{
  "model": "contrastive image-text model",
  "dataset": "made-up ball-and-stick molecule models",
  "train_examples": 97500,
  "image_size": 64,
  "crop_scale_min": 1,
  "horizontal_flip": true,
  "translate": 0.06,
  "tokenizer": "word",
  "vocab_size": 32,
  "loss": "softmax",
  "embed_dim": 256,
  "encoder_arch": "inception",
  "encoder_norm": "batchnorm",
  "encoder_activation": "gelu",
  "encoder_depths": [3, 6, 6],
  "encoder_kernel_size": 3,
  "encoder_stem": "deep",
  "encoder_widths": [96, 192, 384],
  "text_encoder_causal": false,
  "text_encoder_width": 256,
  "text_encoder_layers": 6,
  "text_encoder_norm": "rmsnorm",
  "text_encoder_norm_position": "pre",
  "text_encoder_activation": "geglu",
  "text_encoder_mlp_ratio": 3,
  "text_encoder_head_dim": 32,
  "text_encoder_fused_qkv": true,
  "text_encoder_bias": "none",
  "text_encoder_qk_norm": false,
  "text_encoder_parallel_block": false,
  "text_encoder_inner_norm": false,
  "text_encoder_drop_path": 0.05,
  "text_encoder_positions": "learned",
  "init": "orthogonal",
  "residual_init": "none",
  "optimizer": "muon",
  "muon_scale": "original",
  "lr": 0.017,
  "momentum": 0.95,
  "nesterov": true,
  "orthogonalizer": "newton_schulz_5",
  "adamw_lr_other_params": 0.0008,
  "grad_clip": 3.0,
  "steps": 4200,
  "batch_size": 256,
  "epochs": 11.0,
  "lr_schedule": "linear",
  "final_lr_fraction": 0,
  "warmup_steps": 210,
  "weight_decay": 0.2,
  "adamw_weight_decay_other_params": 0.01
}
Rows from block 5 of the image encoder of a small contrastive image-text model, named by matrix and row number. Rows with one number belong to one channel. Each number is 200 + 40 x the weight over its row's rms, rounded and kept within 0 to 999. All counts start at 0. After the name is the row's rms in percent of the matrix's.
After each channel's rows are labels from the 100 images, of 14848, where the channel reaches its highest value: "peak on" is the class under the peak. Only what is clearly more common there than usual is listed. The data: made-up ball-and-stick molecule models.
# r30: branch 2 reduce pointwise conv (encoder.blocks.5.r3.0.weight, 48x192x1x1), inputs 0-191
# b30: branch 2 3x3 conv (encoder.blocks.5.b3.0.weight, 72x48x3x3, transposed, each kernel summed), outputs 0-71

r30.30,109,208,213,201,206,166,176,176,166,208,152,209,198,164,155,212,156,179,155,141,186,152,215,209,168,129,200,161,196,151,152,144,181,157,212,168,210,180,111,167,239,197,136,240,261,179,178,230,216,207,189,218,167,252,181,254,277,222,276,169,215,185,240,214,134,131,206,212,156,158,203,228,287,211,307,203,226,169,247,228,139,223,215,199,159,317,208,160,75,137,203,238,154,209,158,95,157,154,136,192,238,183,196,223,249,174,247,163,259,177,162,184,152,161,231,152,304,287,225,180,253,186,225,115,173,213,183,203,191,203,216,167,178,225,248,170,212,233,193,211,215,172,213,256,187,185,171,144,185,166,188,188,255,198,172,221,174,183,172,177,218,181,180,187,166,207,194,214,183,219,203,228,220,193,165,228,168,180,146,226,174,203,153,208,300,298,260,190,156,201,158,187,211
b30.30,082,295,183,211,126,233,232,257,207,167,218,176,252,158,168,181,239,213,184,189,170,176,215,204,202,133,130,163,161,237,261,204,203,251,205,159,211,220,168,198,168,230,229,202,257,220,248,180,211,158,241,263,193,203,100,140,251,205,158,225,215,194,235,189,225,144,88,159,188,168,190,174,146
peak on: grey ball

r30.13,108,168,196,193,213,173,185,154,122,246,146,202,188,226,159,178,178,183,211,254,207,190,180,138,202,247,132,215,201,206,197,129,168,224,183,199,232,170,205,201,184,151,239,157,248,235,206,114,186,161,233,171,163,140,158,292,184,164,213,174,225,225,221,220,211,221,175,188,253,195,215,232,193,183,187,190,163,168,195,226,178,163,271,227,144,236,217,160,176,196,181,179,214,200,217,170,161,217,186,183,216,185,164,190,163,99,167,154,188,195,150,162,134,161,284,103,156,163,295,219,283,233,172,160,178,151,175,163,173,201,222,155,189,191,150,169,167,251,199,147,181,167,248,226,212,179,216,170,189,214,205,233,194,273,185,194,214,207,211,191,203,176,159,182,245,335,292,204,180,203,214,196,240,260,192,120,250,238,293,230,239,210,193,245,328,193,254,236,167,249,305,158,208
b30.13,106,150,263,230,193,280,181,207,168,143,227,190,203,155,198,170,236,218,157,154,250,198,220,183,131,167,164,198,269,149,296,239,197,247,215,172,221,181,191,151,182,182,202,150,235,174,205,165,143,228,171,168,165,187,155,84,140,185,119,185,178,173,184,159,170,138,193,148,215,194,192,163,177
peak on: grey ball

r30.1,097,213,229,200,183,187,208,205,173,229,192,192,224,114,153,198,188,241,245,161,152,247,237,198,185,227,183,174,212,154,214,260,197,189,226,168,178,151,189,163,153,122,137,217,227,204,171,212,146,212,166,173,186,166,172,140,186,235,168,219,229,158,209,200,186,143,189,218,191,154,196,176,160,226,154,201,190,260,226,181,193,220,199,217,226,161,138,155,193,206,181,175,186,136,222,135,174,264,203,210,221,215,240,181,137,159,168,146,240,175,234,210,257,156,140,234,249,174,162,131,151,223,230,217,150,223,151,171,123,233,245,181,180,190,236,383,216,226,193,223,185,141,157,247,194,136,154,174,156,205,157,177,172,219,168,233,192,172,279,99,149,182,218,234,260,147,232,181,111,215,203,186,186,255,177,162,245,156,169,314,189,207,186,175,148,142,169,151,139,138,143,152,192
b30.1,082,163,200,174,264,190,260,129,155,203,211,126,192,134,267,188,202,189,153,189,193,277,207,125,233,264,200,164,222,147,247,153,209,227,209,116,108,199,237,192,186,232,196,141,190,230,171,136,233,205,166,207,202,251,183,274,198,214,189,243,230,226,195,184,154,217,185,165,173,170,176,279,196
peak on: stick

r30.20,105,164,177,206,168,188,229,219,150,176,167,141,152,224,293,152,193,251,234,182,258,152,246,194,207,209,221,172,161,235,244,161,149,186,162,154,182,136,232,140,214,196,222,223,164,150,212,194,206,219,200,285,170,224,221,238,185,220,179,161,215,269,239,146,182,132,177,143,174,208,223,196,183,132,157,275,204,226,126,215,218,208,196,129,126,177,224,362,211,206,206,199,173,218,195,148,172,167,215,239,195,186,146,174,331,165,191,199,268,212,156,149,240,247,235,179,158,187,125,226,146,255,240,270,166,143,198,177,188,209,203,167,171,205,168,261,179,226,131,175,169,249,202,233,178,188,201,166,201,210,163,229,213,211,224,140,245,231,282,175,177,247,143,166,254,182,210,156,287,163,183,156,214,204,258,139,182,222,222,181,175,175,145,232,215,191,223,233,230,178,210,154,171
b30.20,097,127,159,188,134,205,194,220,175,184,163,220,163,99,116,240,227,142,227,238,215,121,236,227,197,123,206,118,190,163,210,232,130,190,229,214,153,248,150,211,141,173,224,191,203,228,212,140,186,205,179,192,207,188,144,212,211,191,130,163,215,178,158,210,186,262,196,109,215,201,178,222,166
peak on: stick

r30.41,113,130,123,157,169,164,261,136,247,274,191,151,216,213,318,138,231,159,259,259,247,163,138,161,150,193,158,214,159,155,130,138,185,170,204,198,258,123,189,229,199,203,202,257,202,165,183,177,177,265,139,163,218,222,304,168,255,181,236,193,237,135,214,225,173,228,200,155,222,167,186,205,226,230,188,208,180,192,207,185,188,165,194,145,169,218,194,202,191,199,289,256,147,219,189,206,210,247,216,226,181,168,186,234,187,194,253,191,190,165,167,182,240,206,173,221,220,194,250,175,284,245,154,144,226,242,217,190,166,175,218,208,193,168,218,201,167,283,218,202,166,137,236,311,235,190,164,215,135,151,220,161,196,261,163,276,170,269,195,151,235,224,187,232,161,138,168,205,204,163,155,178,198,223,205,260,223,206,230,114,148,201,167,169,242,261,234,232,164,254,190,150,192
b30.41,120,193,213,120,179,165,195,189,218,155,192,113,260,214,103,149,206,228,197,205,172,240,233,142,190,213,157,173,180,230,145,283,291,172,145,233,207,166,203,208,183,193,217,155,148,161,176,173,192,187,179,219,265,215,181,107,198,224,220,137,156,236,194,234,185,190,158,159,219,153,124,208,222
peak on: white ball

r30.35,103,210,137,131,184,187,270,167,170,230,164,186,181,192,277,226,179,259,245,230,172,208,170,227,128,285,180,193,169,204,197,199,238,188,216,222,225,174,181,194,233,161,228,206,201,208,220,172,246,180,162,171,131,220,157,194,180,159,262,207,206,227,202,178,274,192,196,161,137,177,189,196,187,179,206,184,284,199,156,222,257,198,186,174,185,135,209,290,144,300,117,253,184,184,241,190,176,166,189,231,196,143,161,157,273,143,134,171,272,208,158,125,186,250,201,230,205,192,187,280,166,215,269,261,167,162,248,167,193,240,213,230,201,266,165,171,243,160,247,196,215,304,147,216,237,188,265,204,290,264,215,230,148,286,197,201,131,197,160,219,212,216,180,173,259,164,222,206,165,166,205,213,220,226,227,228,207,218,179,227,237,233,168,169,185,180,214,104,185,213,145,288,225
b30.35,087,138,170,174,122,190,155,202,192,197,188,252,187,120,162,260,273,156,200,191,177,190,172,144,125,129,208,151,166,141,197,243,157,234,180,178,200,168,199,188,241,160,264,198,266,230,187,175,205,202,181,147,178,266,169,235,219,248,213,161,220,181,180,216,167,218,214,159,194,194,120,173,97
peak on: stick

r30.8,109,222,222,189,205,178,175,197,128,203,186,227,148,190,257,136,179,227,165,183,230,214,262,196,183,157,165,236,153,276,192,195,230,134,162,194,207,144,259,174,249,204,216,186,129,167,327,167,194,215,243,119,298,231,146,121,167,210,237,215,212,187,174,200,225,174,249,231,118,164,201,215,170,219,203,203,223,227,194,186,234,216,202,198,211,197,126,186,180,227,121,252,214,302,187,154,237,191,242,193,215,257,224,156,207,222,275,181,174,184,194,157,293,264,240,190,121,196,164,247,161,225,301,191,188,201,204,228,215,153,171,163,221,187,215,173,184,160,236,129,253,173,217,106,193,184,178,170,192,216,156,176,180,137,213,168,207,104,138,215,208,156,207,213,113,237,171,204,175,195,223,219,199,140,242,251,148,202,181,152,223,193,157,202,185,211,170,168,198,243,158,110,208
b30.8,087,211,181,142,116,180,182,270,209,178,239,193,197,127,202,261,215,136,165,204,229,152,211,213,146,172,248,170,151,179,172,264,181,249,155,251,255,209,211,207,220,201,262,154,212,172,241,157,248,81,118,163,199,193,148,230,213,205,182,221,204,263,185,234,176,234,222,243,182,179,237,231,189
peak on: grey ball

r30.29,096,253,211,189,205,233,211,233,78,323,115,242,177,195,270,175,226,186,249,247,213,257,222,208,246,288,158,223,157,215,202,240,175,248,213,325,245,195,262,172,192,177,226,184,217,207,329,203,183,111,235,260,226,264,201,153,178,215,111,202,167,242,208,216,182,214,167,243,211,216,239,201,200,189,206,223,257,244,211,198,206,191,186,172,187,197,217,205,319,194,175,228,183,162,235,294,267,159,207,192,194,152,253,222,190,181,224,205,182,202,263,206,254,195,192,305,243,209,197,197,172,153,232,165,207,267,205,231,183,216,241,224,233,183,220,189,186,177,177,177,225,176,234,280,156,185,155,200,119,181,200,181,199,191,224,211,167,242,176,228,155,182,191,256,239,229,227,240,162,186,220,203,205,247,159,256,231,222,271,236,181,186,216,219,231,228,231,250,184,148,207,251,222
b30.29,127,195,248,179,103,141,166,169,193,186,148,156,198,186,192,253,166,174,196,156,164,164,206,164,132,170,171,195,173,183,226,219,179,230,193,183,204,213,137,169,178,192,202,112,195,122,139,110,180,201,191,124,240,152,195,191,206,244,134,223,141,111,179,169,223,179,201,237,144,185,244,178,155
peak on: grey ball

r30.9,108,174,217,162,207,175,179,225,223,171,151,172,207,186,270,182,257,185,150,155,175,169,167,240,165,228,177,213,231,123,253,226,145,182,225,198,190,227,200,182,184,163,221,175,284,195,189,195,178,191,206,157,208,218,216,162,155,226,191,272,189,164,229,196,203,151,221,219,242,196,191,188,283,218,205,179,169,171,248,191,235,200,214,249,194,254,195,141,263,181,213,235,171,207,177,203,242,158,224,225,251,279,146,212,280,139,239,196,171,179,207,260,241,194,156,208,208,257,220,179,197,114,170,170,194,225,212,171,222,178,202,153,177,206,296,193,383,186,188,274,210,354,262,261,134,150,174,181,300,127,177,153,248,225,179,215,139,220,202,187,142,193,196,195,173,144,172,230,239,153,197,171,188,214,233,183,239,149,200,241,186,220,160,173,164,163,197,173,201,149,141,186,211
b30.9,096,141,148,162,252,147,212,199,150,188,220,208,242,127,226,208,186,217,261,177,232,216,186,212,142,147,246,172,207,158,79,159,243,205,160,184,113,115,243,159,254,220,242,180,203,235,200,228,194,197,208,138,135,218,183,204,228,198,210,176,209,172,109,225,187,182,237,145,198,232,214,202,165
peak on: stick

r30.22,107,208,164,154,173,173,312,178,126,191,137,205,220,245,167,167,142,198,167,166,245,238,165,190,210,223,215,199,271,201,156,205,166,208,229,174,218,164,199,207,248,178,216,179,160,159,156,232,193,170,187,200,347,203,259,158,169,166,215,189,145,163,208,184,172,150,188,197,159,150,186,226,217,236,174,192,204,216,170,190,206,192,87,139,131,152,251,138,313,202,168,166,207,248,181,114,239,136,194,137,224,153,190,221,144,231,259,181,178,279,249,197,320,153,171,149,127,213,142,226,177,248,209,228,165,167,203,217,223,174,227,156,210,205,223,164,165,176,210,156,176,298,242,302,244,242,250,197,203,213,183,212,245,165,236,205,216,238,195,203,183,227,175,234,250,185,241,171,181,171,199,197,238,211,226,143,189,205,220,192,212,236,190,180,162,175,207,181,171,189,118,154,199
b30.22,082,162,286,178,171,159,197,214,156,204,186,215,214,157,246,172,188,171,184,231,183,256,125,236,201,172,174,238,149,313,212,176,196,199,166,190,190,206,229,151,178,148,210,201,116,284,169,208,149,249,212,223,177,107,123,199,262,171,147,279,208,165,200,202,147,219,187,205,185,220,167,182,206
peak on: blue ball

r30.46,099,165,249,201,212,232,244,219,207,212,131,206,194,162,203,143,204,374,181,157,185,183,298,209,205,204,152,162,184,194,225,194,175,145,194,196,234,158,169,142,220,202,170,213,253,156,209,220,163,103,249,251,184,209,202,183,232,188,280,210,158,234,170,205,169,258,180,216,188,186,231,165,234,158,185,272,266,204,156,214,189,213,159,182,251,232,138,197,209,263,252,230,187,197,198,182,236,193,262,217,198,197,253,225,59,204,161,173,243,184,197,208,281,243,213,203,208,194,246,248,207,258,199,203,236,191,193,182,217,188,167,221,216,215,277,291,187,256,200,216,156,182,176,248,145,226,204,272,156,179,197,141,177,189,188,230,173,246,343,241,226,266,215,211,220,229,297,208,175,203,221,222,183,197,235,221,205,194,208,234,251,256,241,177,134,197,156,209,183,179,205,163,236
b30.46,094,236,139,171,117,215,117,122,122,187,215,225,119,122,169,210,200,173,174,273,213,148,219,194,167,158,195,134,187,167,206,153,185,188,253,197,133,205,206,249,139,188,209,170,221,173,197,153,212,153,195,247,190,164,220,217,250,189,241,253,197,178,193,161,155,201,151,247,228,194,148,253,185
peak on: stick

r30.19,100,272,146,217,234,253,272,244,187,167,250,231,201,201,127,233,217,196,217,209,168,229,222,252,227,279,226,246,258,203,166,167,236,250,188,259,205,373,261,245,179,211,207,230,195,254,234,180,248,147,153,192,125,224,233,211,212,240,182,178,220,249,130,243,210,209,215,202,208,238,194,244,264,216,179,142,234,214,194,213,285,203,277,254,267,169,207,269,165,218,219,209,193,214,201,175,199,253,172,201,190,182,249,161,259,318,137,240,178,181,156,177,231,185,225,176,264,191,199,239,186,108,230,157,167,139,204,204,185,193,138,210,147,144,192,178,218,231,203,90,195,203,229,219,235,198,192,214,184,228,235,242,152,102,230,198,161,239,233,149,180,194,197,162,257,183,237,187,147,172,199,192,197,206,249,211,245,219,214,181,215,245,246,207,140,195,224,173,226,195,168,218,218
b30.19,094,198,192,152,155,156,135,182,182,170,160,176,263,224,192,80,186,178,202,223,186,154,166,176,146,182,176,137,206,172,216,176,244,171,134,208,209,187,205,183,160,205,142,154,248,179,146,147,250,245,241,182,222,154,165,175,95,182,214,139,212,165,241,179,133,226,186,172,202,153,123,201,206
peak on: blue ball

r30.12,106,219,134,282,210,238,259,170,120,296,179,233,239,157,109,203,186,168,229,252,171,237,193,179,198,293,195,159,218,231,171,187,181,301,193,191,250,225,151,273,215,263,206,257,310,183,198,183,183,253,237,235,199,173,73,230,178,222,241,195,200,230,201,227,186,172,212,257,297,224,236,179,202,218,202,179,204,236,150,238,196,191,316,206,170,182,234,152,160,186,134,208,174,150,191,204,133,270,198,192,200,216,224,207,267,109,147,127,213,196,129,242,150,167,256,163,184,139,221,248,206,157,173,154,204,187,169,182,226,147,186,202,163,146,198,147,200,219,216,192,153,169,222,206,190,188,179,182,165,151,180,153,157,149,166,234,198,250,187,213,213,175,169,185,154,206,127,182,196,197,195,213,216,219,193,248,212,201,195,173,217,185,285,149,245,210,183,223,210,236,174,168,206
b30.12,112,170,246,185,189,172,150,228,173,232,210,111,143,204,171,166,182,172,198,202,180,175,179,150,163,279,148,265,179,167,228,188,229,145,247,170,281,217,145,209,186,177,216,181,174,196,158,148,178,197,245,188,225,203,169,121,126,166,141,204,181,222,211,182,163,239,186,172,127,192,142,109,132
peak on: orange ball

r30.2,099,265,201,265,228,233,199,211,217,224,236,221,207,227,195,232,203,208,207,242,247,158,195,198,254,303,231,268,258,154,172,212,230,213,220,227,198,238,208,243,191,311,253,140,144,234,207,264,164,256,178,126,137,138,179,202,182,238,120,225,228,149,108,128,190,125,144,149,162,278,128,195,204,192,156,146,230,212,205,163,244,162,178,233,197,167,271,172,134,189,184,204,175,120,156,142,185,214,161,193,163,191,215,153,215,217,129,261,176,182,138,145,207,208,196,118,197,244,161,193,215,101,195,168,225,193,196,203,205,230,220,169,237,95,218,198,189,280,199,177,143,150,239,254,233,152,205,198,172,182,203,202,131,144,222,170,207,222,210,228,192,242,208,204,217,235,193,204,179,209,155,146,193,203,254,223,198,186,247,211,144,239,134,214,226,205,162,208,159,193,180,234,171
b30.2,113,202,231,166,237,307,202,248,164,252,198,165,251,179,178,152,199,160,194,224,199,214,170,154,251,224,179,209,203,83,221,210,176,187,193,107,229,138,161,178,133,158,111,216,178,187,170,218,224,139,220,191,161,198,243,194,181,138,184,187,135,168,187,278,132,226,192,198,190,198,191,190,167
peak on: orange ball; purple ball

r30.31,106,158,170,235,177,172,182,127,142,196,211,191,210,197,239,155,210,200,224,166,171,146,173,174,208,259,175,146,160,125,163,221,161,130,186,228,210,98,189,145,222,202,141,237,235,145,158,240,253,150,191,215,250,209,207,193,184,188,163,171,196,234,127,204,236,216,180,188,184,281,163,169,245,184,169,179,178,164,139,153,152,156,141,164,156,161,184,277,237,162,202,213,172,108,198,191,231,163,171,169,167,259,248,150,220,214,182,195,178,159,245,150,186,170,199,201,237,164,202,210,144,128,170,147,216,182,202,258,142,225,180,231,228,132,193,147,150,212,192,152,118,121,215,189,140,197,182,203,183,210,146,177,244,218,220,228,224,233,133,194,193,169,293,197,238,184,206,181,176,244,204,173,170,162,177,309,179,267,126,172,191,217,138,243,264,207,277,125,181,200,128,234,170
b30.31,101,249,260,261,198,173,198,263,157,188,153,199,251,234,162,237,196,167,205,199,221,234,209,199,195,165,268,264,245,202,217,188,201,208,213,182,176,257,182,123,170,227,181,160,207,168,226,157,164,169,166,165,248,134,144,123,265,168,201,220,226,159,212,170,114,89,186,173,145,223,246,224,174
peak on: grey ball

r30.6,101,203,208,216,166,172,248,175,216,215,177,227,214,157,199,173,174,275,276,233,202,179,280,214,140,254,179,198,117,258,219,179,234,179,189,158,150,188,149,116,216,180,174,142,290,168,185,176,224,269,276,195,167,198,185,205,215,264,292,227,276,278,142,176,140,188,169,190,234,194,203,227,154,200,212,218,195,215,255,231,202,164,212,186,217,223,206,212,235,247,158,173,246,174,276,247,186,175,207,297,185,163,226,187,259,190,147,153,259,229,146,177,204,197,280,212,133,254,185,257,234,236,207,163,171,167,175,229,273,145,259,199,264,212,234,197,278,170,219,211,242,297,230,177,147,240,271,178,260,223,200,173,206,207,259,198,246,180,197,133,172,126,159,205,165,197,195,235,240,190,129,195,213,244,225,274,187,209,153,211,187,208,213,224,162,152,161,168,231,203,158,191,211
b30.6,109,182,193,190,195,146,189,170,190,173,171,204,141,97,195,210,202,152,240,225,188,171,184,230,155,127,210,106,172,116,165,220,201,229,220,207,150,229,178,212,199,225,245,172,198,248,237,189,216,250,201,174,142,190,124,229,190,217,166,250,182,125,124,170,192,174,283,164,197,199,193,266,120
peak on: stick

r30.26,098,233,254,277,266,132,165,187,123,270,209,300,247,179,144,192,221,198,253,171,249,136,167,186,226,355,249,199,183,235,195,192,193,232,189,260,223,66,226,184,163,260,208,220,238,117,193,178,200,182,203,138,163,209,156,196,224,187,219,172,207,133,139,128,207,169,196,175,203,205,205,185,175,236,214,207,134,203,198,177,192,243,276,174,194,147,249,223,190,219,139,143,178,210,193,180,200,176,263,211,218,169,237,149,146,266,143,186,180,185,163,218,185,254,147,183,127,227,168,237,206,141,239,191,185,189,183,190,165,207,167,163,130,203,251,208,216,184,190,168,103,196,244,250,296,218,202,176,205,135,149,223,180,131,170,193,182,182,207,199,156,174,192,177,269,201,234,183,173,181,190,197,211,196,152,231,199,206,240,209,197,229,269,152,242,222,203,214,201,181,175,140,168
b30.26,109,174,253,143,226,169,164,261,170,192,189,244,209,261,111,229,223,221,174,192,146,214,154,166,224,245,196,278,260,164,185,205,202,148,176,148,242,246,136,158,191,166,244,107,213,212,174,153,177,134,158,147,177,163,208,214,244,120,220,187,231,179,183,164,218,170,241,197,124,186,223,169,189
peak on: orange ball

r30.17,100,123,206,209,136,165,222,193,111,280,202,179,187,183,278,204,180,170,225,140,270,218,176,199,207,301,171,213,202,151,210,214,190,205,153,249,296,167,171,175,147,140,195,121,162,96,212,167,164,171,169,183,224,146,293,201,202,160,219,176,197,164,261,193,202,169,197,198,235,240,218,188,157,192,230,202,157,141,176,214,134,191,115,238,145,196,283,184,199,179,147,246,208,186,185,133,190,218,172,228,220,173,210,175,183,151,211,157,175,182,214,223,173,188,267,172,162,162,148,131,184,299,91,226,212,208,207,214,223,186,231,214,264,207,157,214,179,274,163,240,170,162,214,191,242,210,209,164,245,200,210,188,241,267,211,169,190,178,261,213,191,179,160,187,133,137,215,188,178,180,208,209,203,195,202,283,194,208,276,188,219,167,309,218,182,182,232,276,176,214,251,195,204
b30.17,120,111,254,188,99,179,152,215,245,237,169,214,193,209,107,128,193,184,107,132,179,193,184,182,162,174,168,159,138,265,214,155,239,138,203,221,214,157,184,134,213,181,178,206,172,197,202,193,173,201,165,216,248,189,200,224,206,134,139,156,137,190,232,173,238,221,229,174,176,243,211,166,183
peak on: grey ball

r30.7,102,194,203,216,190,147,114,194,148,181,210,241,231,203,193,162,182,187,234,222,187,228,192,244,180,233,246,183,164,219,175,232,200,242,158,258,274,108,145,229,168,157,219,225,207,190,151,159,142,185,196,210,282,159,294,174,197,164,161,222,191,198,109,153,134,217,197,173,174,193,211,202,203,163,161,223,188,177,191,200,184,204,197,178,195,165,289,158,206,157,246,218,212,185,159,218,310,207,230,184,171,134,256,168,87,195,242,156,234,166,226,200,257,175,162,197,169,164,136,206,115,212,235,145,197,222,169,218,180,180,274,191,234,247,224,205,245,224,212,265,217,218,203,198,238,191,197,235,200,214,201,182,201,253,228,214,169,139,182,164,236,171,194,256,230,375,149,211,180,123,154,185,185,203,161,219,181,226,301,213,203,204,263,252,254,133,216,237,146,208,217,225,198
b30.7,107,120,220,204,201,187,218,198,178,246,120,118,221,221,197,196,188,138,193,155,182,199,231,193,191,124,185,261,192,264,217,141,177,157,189,173,208,138,191,170,216,162,242,195,157,215,240,203,167,186,241,67,217,201,160,227,229,219,137,169,134,135,136,151,187,182,159,166,226,180,160,196,189
peak on: green ball; grey ball

r30.15,097,148,191,176,173,217,220,168,112,349,257,155,168,235,298,209,249,149,235,167,241,193,195,190,168,254,175,210,246,198,153,228,141,224,138,253,341,191,234,276,216,177,213,160,128,275,241,165,158,153,236,238,206,188,310,150,159,201,175,160,162,243,258,217,200,192,178,194,195,172,232,165,204,188,197,181,165,200,252,209,168,174,170,151,206,203,226,174,244,199,164,283,165,213,210,210,236,162,160,190,193,187,201,223,172,181,285,191,249,225,253,208,220,195,117,229,223,166,161,137,148,213,124,204,188,191,195,203,228,216,255,158,205,156,193,201,197,299,184,197,184,192,261,233,189,208,150,201,204,215,212,165,228,147,175,236,179,184,196,141,180,209,195,195,240,208,233,193,198,256,148,206,200,197,258,292,212,227,162,175,181,218,263,146,205,243,169,163,182,194,200,268,181
b30.15,132,224,217,155,156,124,201,201,173,178,206,146,226,159,130,243,161,142,253,148,178,185,134,196,137,187,167,220,165,175,164,195,207,145,135,229,235,208,227,174,192,230,164,121,106,207,194,195,166,197,161,122,266,195,160,138,151,204,176,146,188,164,208,220,216,227,164,241,174,135,200,156,164
peak on: white ball

r30.45,109,301,195,297,245,220,226,276,172,247,219,295,289,238,179,252,264,243,67,159,220,216,171,237,231,236,237,216,223,259,230,216,300,202,202,147,201,232,207,152,204,250,221,137,221,146,210,216,239,197,174,184,215,183,277,131,228,148,130,162,209,218,164,279,255,212,198,195,235,154,199,207,194,204,187,170,182,202,229,199,193,202,278,142,205,231,195,221,205,232,195,215,205,192,176,324,241,234,167,163,175,242,226,154,206,143,220,123,202,218,315,164,234,208,204,250,178,197,211,182,170,191,171,136,242,192,242,214,173,189,196,232,175,99,166,133,179,192,197,233,179,188,220,197,174,197,176,186,209,192,251,207,277,158,132,206,187,211,202,179,229,223,209,177,189,176,206,169,176,217,206,197,213,221,208,147,190,211,168,184,202,229,149,151,265,288,238,159,181,169,165,230,208
b30.45,105,212,263,194,236,202,245,253,150,217,127,168,243,208,222,214,222,141,164,97,235,181,168,197,199,116,140,227,136,196,92,141,204,197,202,212,190,180,237,173,220,211,247,242,216,190,119,192,198,180,182,169,175,148,177,224,183,146,166,247,166,203,211,188,96,183,218,198,178,166,245,179,217
peak on: green ball

r30.16,081,231,165,307,174,199,166,194,182,199,223,286,291,313,126,176,239,158,186,241,190,169,146,228,174,279,217,177,211,219,151,159,192,181,232,240,133,213,218,161,260,212,186,217,213,166,204,144,253,235,190,71,153,153,174,247,120,176,141,191,140,180,151,207,215,230,184,192,186,183,162,184,178,181,178,96,238,193,230,158,228,199,196,235,179,231,283,209,166,223,167,177,206,153,175,140,162,198,199,201,181,215,188,115,188,224,197,206,214,172,190,185,173,214,170,192,170,217,167,253,198,116,204,221,121,189,157,127,183,196,211,170,135,173,175,220,210,213,155,221,200,223,225,210,222,181,158,195,227,138,203,209,177,62,174,224,236,253,181,201,229,201,194,180,155,186,122,168,193,198,181,190,173,204,198,209,285,200,241,151,160,203,287,257,270,202,191,200,197,193,212,148,142
b30.16,107,150,179,159,275,232,188,228,136,262,202,185,252,266,169,143,212,196,191,142,238,220,158,128,144,155,106,190,161,303,157,176,188,175,269,196,178,227,156,143,156,144,148,211,243,144,191,179,149,174,260,181,193,164,216,228,216,187,210,176,181,234,216,207,166,213,195,200,155,201,180,172,210
peak on: orange ball

r30.38,096,161,283,205,173,208,276,165,203,223,187,176,217,142,200,194,188,273,216,196,133,150,276,223,164,198,152,201,151,281,305,248,214,180,265,179,162,205,214,179,201,220,231,268,269,172,223,269,221,90,174,134,234,199,164,208,227,165,131,230,240,124,190,207,219,259,215,197,238,241,167,199,257,263,192,191,244,193,231,182,160,192,183,195,213,273,170,242,155,170,282,241,146,189,162,153,214,214,191,173,193,192,167,234,162,149,248,219,182,255,130,272,230,225,195,195,212,203,191,163,201,174,224,285,218,167,223,147,205,266,232,307,180,209,217,253,210,205,236,192,175,242,201,195,255,218,235,260,179,244,239,220,163,206,235,140,183,211,319,177,275,217,189,215,241,204,270,192,235,162,195,190,183,221,188,198,187,174,215,205,203,229,183,190,149,186,190,262,222,192,262,122,193
b30.38,106,247,156,183,190,174,128,124,184,152,238,256,169,129,171,193,180,180,166,198,195,160,226,189,233,174,176,120,119,184,276,168,165,199,215,177,110,167,230,262,179,205,163,220,193,202,184,178,185,175,125,250,204,154,267,234,217,209,201,166,173,148,145,148,239,216,160,209,212,123,180,216,245
peak on: stick